config = dict(
    encoder_arch='preact_resnet',
    model='encoder-decoder image transcriber',
    dataset='analogue clock faces',
    train_examples=97500,
    image_size=64,
    crop_scale_min=0.8,
    horizontal_flip=False,
    translate=0.12,
    color_jitter=0.1,
    cutout=0.4,
    tokenizer='char',
    vocab_size=15,
    encoder_norm='groupnorm',
    encoder_activation='mish',
    encoder_weight_standardization=False,
    encoder_padding_mode='reflect',
    encoder_depths=[2, 5, 2],
    encoder_kernel_size=3,
    encoder_stem='single',
    encoder_avg_pool_shortcut=True,
    encoder_widths=[64, 128, 256],
    fusion='cross_attention',
    decoder_width=192,
    decoder_layers=7,
    decoder_norm='layernorm',
    decoder_norm_position='sandwich',
    decoder_activation='geglu',
    decoder_mlp_ratio=3,
    decoder_head_dim=64,
    decoder_fused_qkv=False,
    decoder_bias='all',
    decoder_qk_norm=False,
    decoder_layer_scale_init=0.1,
    decoder_parallel_block=False,
    decoder_inner_norm=False,
    decoder_positions='learned',
    decoder_cross_attention_every=1,
    decoder_tie_embeddings=False,
    init='small_normal',
    residual_init='none',
    optimizer='soap',
    beta2=0.95,
    lr=0.0032,
    beta1=0.95,
    shampoo_beta=0.95,
    eps=1e-08,
    precondition_frequency=50,
    max_precond_dim=1024,
    one_sided=True,
    adamw_lr_other_params=0.0012,
    grad_clip=3.0,
    ema_decay=0.995,
    steps=5900,
    batch_size=192,
    epochs=11.6,
    lr_schedule='wsd',
    decay_fraction=0.2,
    final_lr_fraction=0.1,
    warmup_steps=590,
    weight_decay=0.1,
    adamw_weight_decay_other_params=0,
)
Rows from block 5 of the image encoder of a small encoder-decoder image transcriber, named by matrix and row number. Rows with one number belong to one channel. Each number is 128 + 32 x the weight over its row's rms, rounded and kept within 0 to 255. All counts start at 0.
After each channel's rows are labels from the 100 images, of 14976, where the channel reaches its highest value: "colour at peak" is the nearest of a few named colours to the mean colour under the peak. Only what is clearly more common there than usual is listed. The data: analogue clock faces.
# convs0: first 3x3 conv (encoder.blocks.5.convs.0.weight, 128x128x3x3, each kernel summed), inputs 64-127
# convs1: second 3x3 conv (encoder.blocks.5.convs.1.weight, 128x128x3x3, transposed, each kernel summed), outputs 64-127

convs0.8 [113 171 139 114 118 140 108 131  89 108 110 217 111  77 123 180 101 131 165 126 134  97 183 110 128  81 107  98  99 106  90 133 104 159 167 199 133 102 170 153  84 192 118 136 179  78 133 107 221 164 188 121 120 180 144 108 104  74 113 113 144  98 104 121]
convs1.8 [137 118 124 174 132 118 108 146 132 133 171 142 197 154 138 109 136 105 177 132 143 130 105  73 110 127  95 109 151 153 146 162 134 118  87  92 110  99 139 133 158 100 158 174 118 124 122 134  99 128 102 111  80 110  78 142 123 130  85 126 155 123 105 126]
colour at peak: white

convs0.10 [ 91 130 128 168 139 105  74 102  69 104 160 161  93 135  87 109  83 162 169 121 135 124 119 113  95 109 132 146  88 116 169 140 115  74  97 155 111 134 101 141  96 104 106  72 146  94 124 150 182  93 131  99  99 126  82  98  97  93 103  84 165  91  83  85]
convs1.10 [189 107 178 131 141 163 125 119 173  91 149 121 164 129  90 157 100  91 135 127 181 143 144  98 133 155 148 176 184 159  78 180 134 138 131 118  60 146 114 127 202 145 134 117 112 112 107 146 116 163 105 125 113 101 128 156  64 104  98 172 176  77 117  65]
colour at peak: grey

convs0.30 [128 116  69 160  96  84 130 124  73 184  94 123  58 134  98 112  78  90  95 175 143  94 146 148 163 161 100 112 158  65 147 128  71  93  94 101  87 114 125 161 151 129  90 118 161 108  86 157 117 107 121 145 103 158 137 134 101 111  98 120 120  88 101 140]
convs1.30 [153 136 192  88  96  93 171 177 109 127 142 104 137 135 107 134 144 145 149  91 125 182 202  82  91 121 147 154 183 151 123 122 179  94 121 186 173 141 126 136 148 191 145 104 112 169 142  79 125 125 114 148  92  97  86 172  99 159 101 181 167  80 115  62]
colour at peak: white

convs0.19 [109 134 151 106  66 172  91  59  91  80  95 126  84  82 101 110 108 116 137 102  97 134 113 150  61  81 118 108 143 111 106 131 117 106  78 111  83 126 119 144 117  97 106 164 107 109  77  97 134  92 124 100 110 116 121 138 119 152 126 104 131  79  77  62]
convs1.19 [214 113 122  97  78  76 149 168  75 176 201  95 144 173  93 142 195 175 108 134 144 150 134 110 213 138 138 100  79 120 133 109 164  80 109 124 113 127 172  96  75 139  96  86  81 107 152 151 123 145  92 123 145 122 103 144 104 101  96 138 200  97 112  86]
colour at peak: pink

convs0.18 [ 96  88 145 154 132 166 149 120 151 155 112 129 176  86 116 135  78 109 133 158 121  69  87  91 155 145 113 126  47 101 146  96 137  62 116 130  77 118  99 146 124  78  64 135 139 111  97 119 125 125  94  84  65  96  62 129 105 159 129 137 127 164  73  89]
convs1.18 [182 121 116 137 158 128 143 149 149 110 127 129 160 168 124 116 124 159 106 108 116  93 145 142 170  99 130 124  88 144 146  85 151  97 191 108 131 114 216 171 131 151 139 145 101 151 180 107 119 100  54 159  78 177 164 213 131  98  81 158 199 143  65 110]
colour at peak: white; pink

convs0.61 [136 152  62  91 126  92 154 142  98  89 159 154 100 134 122 163 118 123 139  53 110 128 151 143 129  79 143 162 121  83 142  65  98  84 140  34 142 124 121 107 150 186  99 122  52 131 107  96 151 169 144 135 129 100 122 154  97 108 106 137 147 182 123 113]
convs1.61 [193 136 149 125 130 138 207 167 118 119 135  74 119 147 108 129 145 155 100 115 151 185 142 106 158 146 123 115 164 107  90 102 145  80 108 130 153 143 111 158 144 160  81  85  95 164 156 142  91 168  95 164 146  87 134 111 118 134 104 143 159 109  97  51]
colour at peak: pink

convs0.51 [ 50 113 121  99 101  79 105 107 142 124 156  96 117  66 100 110 137  92 125 165 113 161 115  83  99 118 104  80 128 116 137 105 118 116 106  69 109 106  76  83  81 104  81  94 103  96  50 149 171  71 125 105 126 100  91 107  89  97  93  71 137 101 121  99]
convs1.51 [157 156 200 102 119 107 181 134 139 115 138 148 138 163 121 148 103 143 164 112 141 164 140 122 127  92 145 123 154 156 104 137 164 121 107 141 165 150 127 199 206 178 158 107 111 148 213  93  93 126 105 158 109 121 177  75  94 168 162 138 126 123  95  79]
colour at peak: grey

convs0.102 [157 180 173 153 101 131 170 193 125  66 119 160 133 112 105 154 114 126 153 119 128 148 115 155 129  62 131 180 140 119 119 149  69 151  99  91  91 103  99 107 129 126 127  91 171 108  65  85  80 144  89  80 120 149 119  62 133 104  86  99  98 109 200  93]
convs1.102 [123 122 106 117 122 155 131 106 120 116  98 144 144 142 168 136 122 156  48 184 110 125 155 178  94 131  95 104 173 107 144  75 135 111 130 169 135 160 142 166 132 149 141 123  98 161 164 211  60  69 181 127  79  58 133 138 115 201 141 101 124 136 100  90]
colour at peak: white

convs0.96 [ 82 118 103 144  75 140 159 124 193 185  88 109 178 143 119  86 111 139 150 133 128 128 117  79 115  94  89 129 114 116 157 128 167 153 114 104 192 133 146 136 132 167 118 136 110 176 147 115 194 111 127 163 223 160 161 162 145 166 153 125 100 155 135 189]
convs1.96 [104 123 101 122  85 111 131 127 118 100  84 123  80  82 128 140  81  98 133 111 143 102  82 129  78  87 135 156 113 102 127 145 188 118 149  88 171  87 134 115 136 121 113 126 194 105 191 166 172 163 119 172 167 172  99 199 106  99 176 115 118 183 126 156]
colour at peak: white

convs0.101 [139 121 119 147 144 126 152 157  99 135 124 155 188 105 117 100 177 144 163  90  64  66  49 132 110 101 137 135 146 107 115 175 124 185  76 154 149 129 141  91 129  95 137 113 103 114  92  85 149 150 109  89  55  98 117 107 115  75 107  88 161  89 162 181]
convs1.101 [101 119 145 125  98  89 100 119 115 107 105 178 140 132 144 134 154 173 122 124  84 145 154 160 181 154 152 117 128 172 113 151 118 101 100 181 213 179 215 132 102 110 107 109 122 114 154 187 113 113  73 113 115  85 119 160 154 128 123 162  58 160 113 152]
colour at peak: white

convs0.36 [ 76 141 131 139 120  96 113 113 127 167 106  98 131  79 121 151  80 127 119 165 153  60 118 118 104 122 115 155  65 130 116  95 112 118 158  87 113 128 116 130 138 111 105  44  96  77  76 117 148 158 100  81  96 158 109  97 135  62  86 101 162  79  55 121]
convs1.36 [ 82 112 163 132 155 119 185 104 151 120 152  63 175 180 112 101 140 160 106  99 132 150  91  76 138 108  75  54  71 162 134 139 138 110 106  88 176 124 126 150 105  82 175 147  62 102  93  45 140 130 127 123 171 152 104 106 109  93 128 158 143 109 117 139]
colour at peak: white

convs0.127 [132 117 132 122 108 162 143 150 107 116 139 145 172  89 127 106 121 149 102 121 142 145 115 183 120 135 130 123  87  81 208 161  75 102 108 142  66  56 156  63 195  87 123 197 137 138 146 123 133 135  64 112  80  95 205 118 132  76  74  77 152 134 108 105]
convs1.127 [134 103  97 123 114 103  90 135 151 140  90 142  98 171 177 139 130 123  90 130  81 149 165  99 147 116 145  96  89 172 113 125 121 117 128 139 180 173 183 134  96 151 168  90 163 123 165 196 117 104  62 129 153  45 118 186 139 141 105 137  74 115  94 154]
colour at peak: white

convs0.76 [100 149 103 102 116 164 103 157 129 113  68 128 167 142 164 151 100 129 174 129  89 157 124  94  99 151 134 116 112 158 186 148  83  93  97  87 112 154 127  73 112  95  96 109  91 103 116 101  85 109 102 112 161 104 147  87 121  93  82 126 143 113 145 111]
convs1.76 [124  97 126  90 132  85 184 154 178 115 147 131 163 191 102  85 154 159  23 162 112 114 119 142 145 112 127 126  90 162  52 119  84 116 140 134 168 181 146 111 123 166 144 156 128 160 200  74 131 148 128 156 111  85 152 100 137 162 104 128 128 124 112 115]
colour at peak: grey

convs0.52 [144 130  90 149 157 167 161  99 145 105 164 182 161 127 104 129  80 131  91 131  92  85 131 175 120  89 156 129 141 110 123 154 119 124 127 132  90  70 198 117 149 121 126 142 130  68 203 116 162  62 120 109  51  71  64  85 131 156 118 107 116 154 122 119]
convs1.52 [135  95 119 170 122 149 152 129 133  72 167 143 106  93 168 108 153 156 140 110 163 199 128 179  79 118 139 145 153 127  79 137  84 104 123  91 135 147  83 110 167 119 152  83 110 179 100 166 141 174  99 165 153 166 125 205 126 122 158 155 103  75 135 119]
colour at peak: pink

convs0.20 [134 129 106 141  87 108 183 133 144 140 169 106  98  82 120 114 172 111 116 134  79  63 101 103  51 130 147 128 108  71  86 119 112 172  95 131  63  91 191 142 109 172  87 150 109  84  92 123 167  97 157 125  75 115  36 141  56 114 113 116 137  89 104  81]
convs1.20 [130 118 112 162 121 100 119 122 121 133 123 116 124 106 190  75 136 135 149  95 149 152 125  92 221 154 157 110 110 191 211 128 162 110 176 146  94 135 155 123 147 178 150 129 145 112 115 108  88 111  97 144  96  78 173 194 168 127 121  93 114 141 127 128]
colour at peak: white

convs0.83 [120 142 170 126 131 140 133 155 158 108 114 127 102 100 129  97 136 103 157 116 128 131 152 121 110 113 124 152 114  50  93 118 117 114 153 156 131 178 121 110 102 134 108 141 125 107 121 128 152 172 130 109  27 132 100 122 173 160  87 117 151 101 123 178]
convs1.83 [110 121  78 139  80 116 109 173 118 103  94 120 117  98 133 144  67  95 122 118 108 112 114 102 107 131 109 143 117 140 183 127 162 122 159  65 208  86 135 119 115 129 145  95 168 126 187 156 181 154 134 158 181 176 105 176 128  85 190 110  62 193 117 180]
colour at peak: white; black

convs0.117 [127 106 173 199 159 135 149 162 180 195 153 109 146  95 164 139 143 146 153 120 150 167 116 137 136 136 152 183 113 177 195 127 166  94 115 121 137 113 105 106 130  52 110 112 110 114  92 174 124 133 138 174 169 136 151 198 153 143 176 170 115 136  75 154]
convs1.117 [127 101 108 153  79  75  87 108 107  51  74  98  83 143 153 130  72 116  81 125 103 103 122 106  71 128 103 123 102  75 132 123 131  98 100  72 123 119 129 103  21 136  82 123 184 115 149 149 174 139  66  75 132 151 157 190  86  87 126 122 110 158 170 139]
colour at peak: white

convs0.2 [174 143 140 163 151 143 146 146  95 160 200 106 127 165 119 121 170 162 130 162 158 159 110 153 142 148 138 117 150 139 150 128  92 103  98  70  70  80  93  82  85  57  73  53  81 136  98 146 113  81  70 106  89  94 107 104  82 104 104  87  92  87 118  96]
convs1.2 [144  90  94 146  72 140 107 108 118 133 151  87  85 161 120 133 148 116  77 157 174 140 157 147 162 106 191 128 135 128  90 134 174  85 161 126  85  66 200 126 125 169 147 119 136 108 147 141 136 153 137 135  70 122 134 239 115 153  23 152 193  62 119 125]
colour at peak: white

convs0.33 [156 111 100 167 143 147 138 151 120 156  98  90 129 125 145 118 131 138 108  93 106 138 166 121 154 109 144 150 146 133 158 172 139 107 173  82 122 128 128 108 116  65 159 114  36 154 104 134 118  91  67 133 129 155 126 150 125 166 132 146 134 130  98 147]
convs1.33 [193 141 138 181 112 122  78 101 114 134 142 136 109 122 130 148  80  93 118 115 160 140 136 157 103 120 159 189 122 133 119 109 132  86 108 164 168 150 130 144  77 164 140 104  96 204 104 165 109 173 112  92 188 125 116 230 154  76 128 110 167 136 133 106]
colour at peak: white

convs0.5 [140 129 103 131 151 157 129 168 127  95  96 228 116  92 138 179 122  92 169  89 115  59  94 142 124 115  90 102 112 157 110 170 110 123 116 130 143 135  55 147 153 162 108 180 147  85 143 130 195 140 152 121  88 159 151 142 140 131  62 124 157 140 131 126]
convs1.5 [136 101 173 133 134  83 153  87 141 147 168 121 202 185  98 108 144 113 126 151 110 161 102 104 137 134 144  83 141 158 124 163 195 105 117 123  93 118 172 148 103 144 189 138  56 171 122 112 110 107 117 143 105 192 121 129 132 172 129 209 180  72 115 105]
colour at peak: white

convs0.113 [103 159 135 123 179 103 189 136  86 160 168 120 123  61 150 166 179 129  70  91  72 111 120 218 151 101 117 119  69  79 129 114 133 155 148 121  84 117 154 107 130 119 112 154 132  95 133 121 125 129 151 143  84  74  55 177 140 110 106 120 142 103 109  75]
convs1.113 [175  78  87 148 106 139 132 120 129  77 117 149 120 107 173 161 128 127 153 123  88 172 152 132  92 115 116 150 153 129 130 110 129 156  64 124 171 145 150 106 124 133 196 114 138 178 155 136 136 208 163 151 168 111 101 133 119 133 188  90 111 155 157 141]
colour at peak: grey

convs0.23 [ 99 113  77 100 105  92  97 117  69 140 148 199 135 127  75  87  97 101 166  71 112 110 104 114  71  84 154 129 114 121 118 142 121 171 124 103 132 134  91 127  72  51  93 114  78 105 111  98 151 137 112  71 165 113 103 143  77 124 104 143 168  82  64 136]
convs1.23 [ 96 122 104 105 149 128 156 122 127 133 114  89 134 167 135  46 145 178 137 220 120 100  78 133 173 149 130 118 146 162 109 168 129 145 123 102 140 147 154 130 106 146 114 183 115 125  73  72 151 135 158 127  81 131  96 101 108 139  48 148 100 159 145 164]
colour at peak: pink

convs0.1 [132 153  79 152 121 131 118 128 139  84 151 169 154 145 109  87  89  70 159 130 135  90 115  45 143 125 120  70  74 150 123 112  94  52  91  88  93  87 123  72 119 111  90 105  95  54 103 105 167 113 136 112 100 124 135  81  34  70 140 108 130  64  96 126]
convs1.1 [172  94 151 126 102 115  72 166 153 118 145 138 128 131 186 122 137 116 167 120 145 152 183  94 159  92 163  95  77 132 203 132 145 145 156 124  82  79 167 167 188 162  97 106 187 118 132 159 160 116  70 146 153  98 166 198  98 101  91 122 144 127  85 104]
colour at peak: grey

convs0.3 [124 149 161 137 180  73  80 172 109 139  99 178 114 110 122 101 138  66 108  51  63 130  94 128 114 180 118  82 164 106 124  84 176  50 110 106 140 110 103 149 145 110 156 151 108 173  98  94 162  96 124 107 123 217 134 116  80  97  57 146 158  75 117  84]
convs1.3 [145  87 103 119 159 131 123 132 116  98 198 105 123 133 145 150  92 129 151  84 141 155 167 167  91 107 179 182 144 132 129 133 142 133 177 110 112 137 103 156 157 126 143  96 107 118  96 184 107 115 119 160 115  94 103 252 118 133 158 125  99  76 149 107]
colour at peak: white

convs0.67 [ 92 160 134 102 102 137  99  93 165 121 104 151 104 147  76 144 100 139 112 119 164 111 182 126 132 125 124  99  75 122 120 134 128 162 102 120 142 114  63 184 134 143 187  47  87 143  96 130 109 135  78  82 163 154  79 128 104 135  79 154 134 102 155 116]
convs1.67 [172 111 144 138 183 134 111 109 150 132  60 147 108 146 122 122 138 145  90 100 106 134 152 175 155 156 173 150 142 164 151 141 128 123 152 130 132 150 152  81 153 140 112 145 161  84 133 195 158 103  73 135 128  63 136 201 185 147 166 120 102 128 155 167]
colour at peak: grey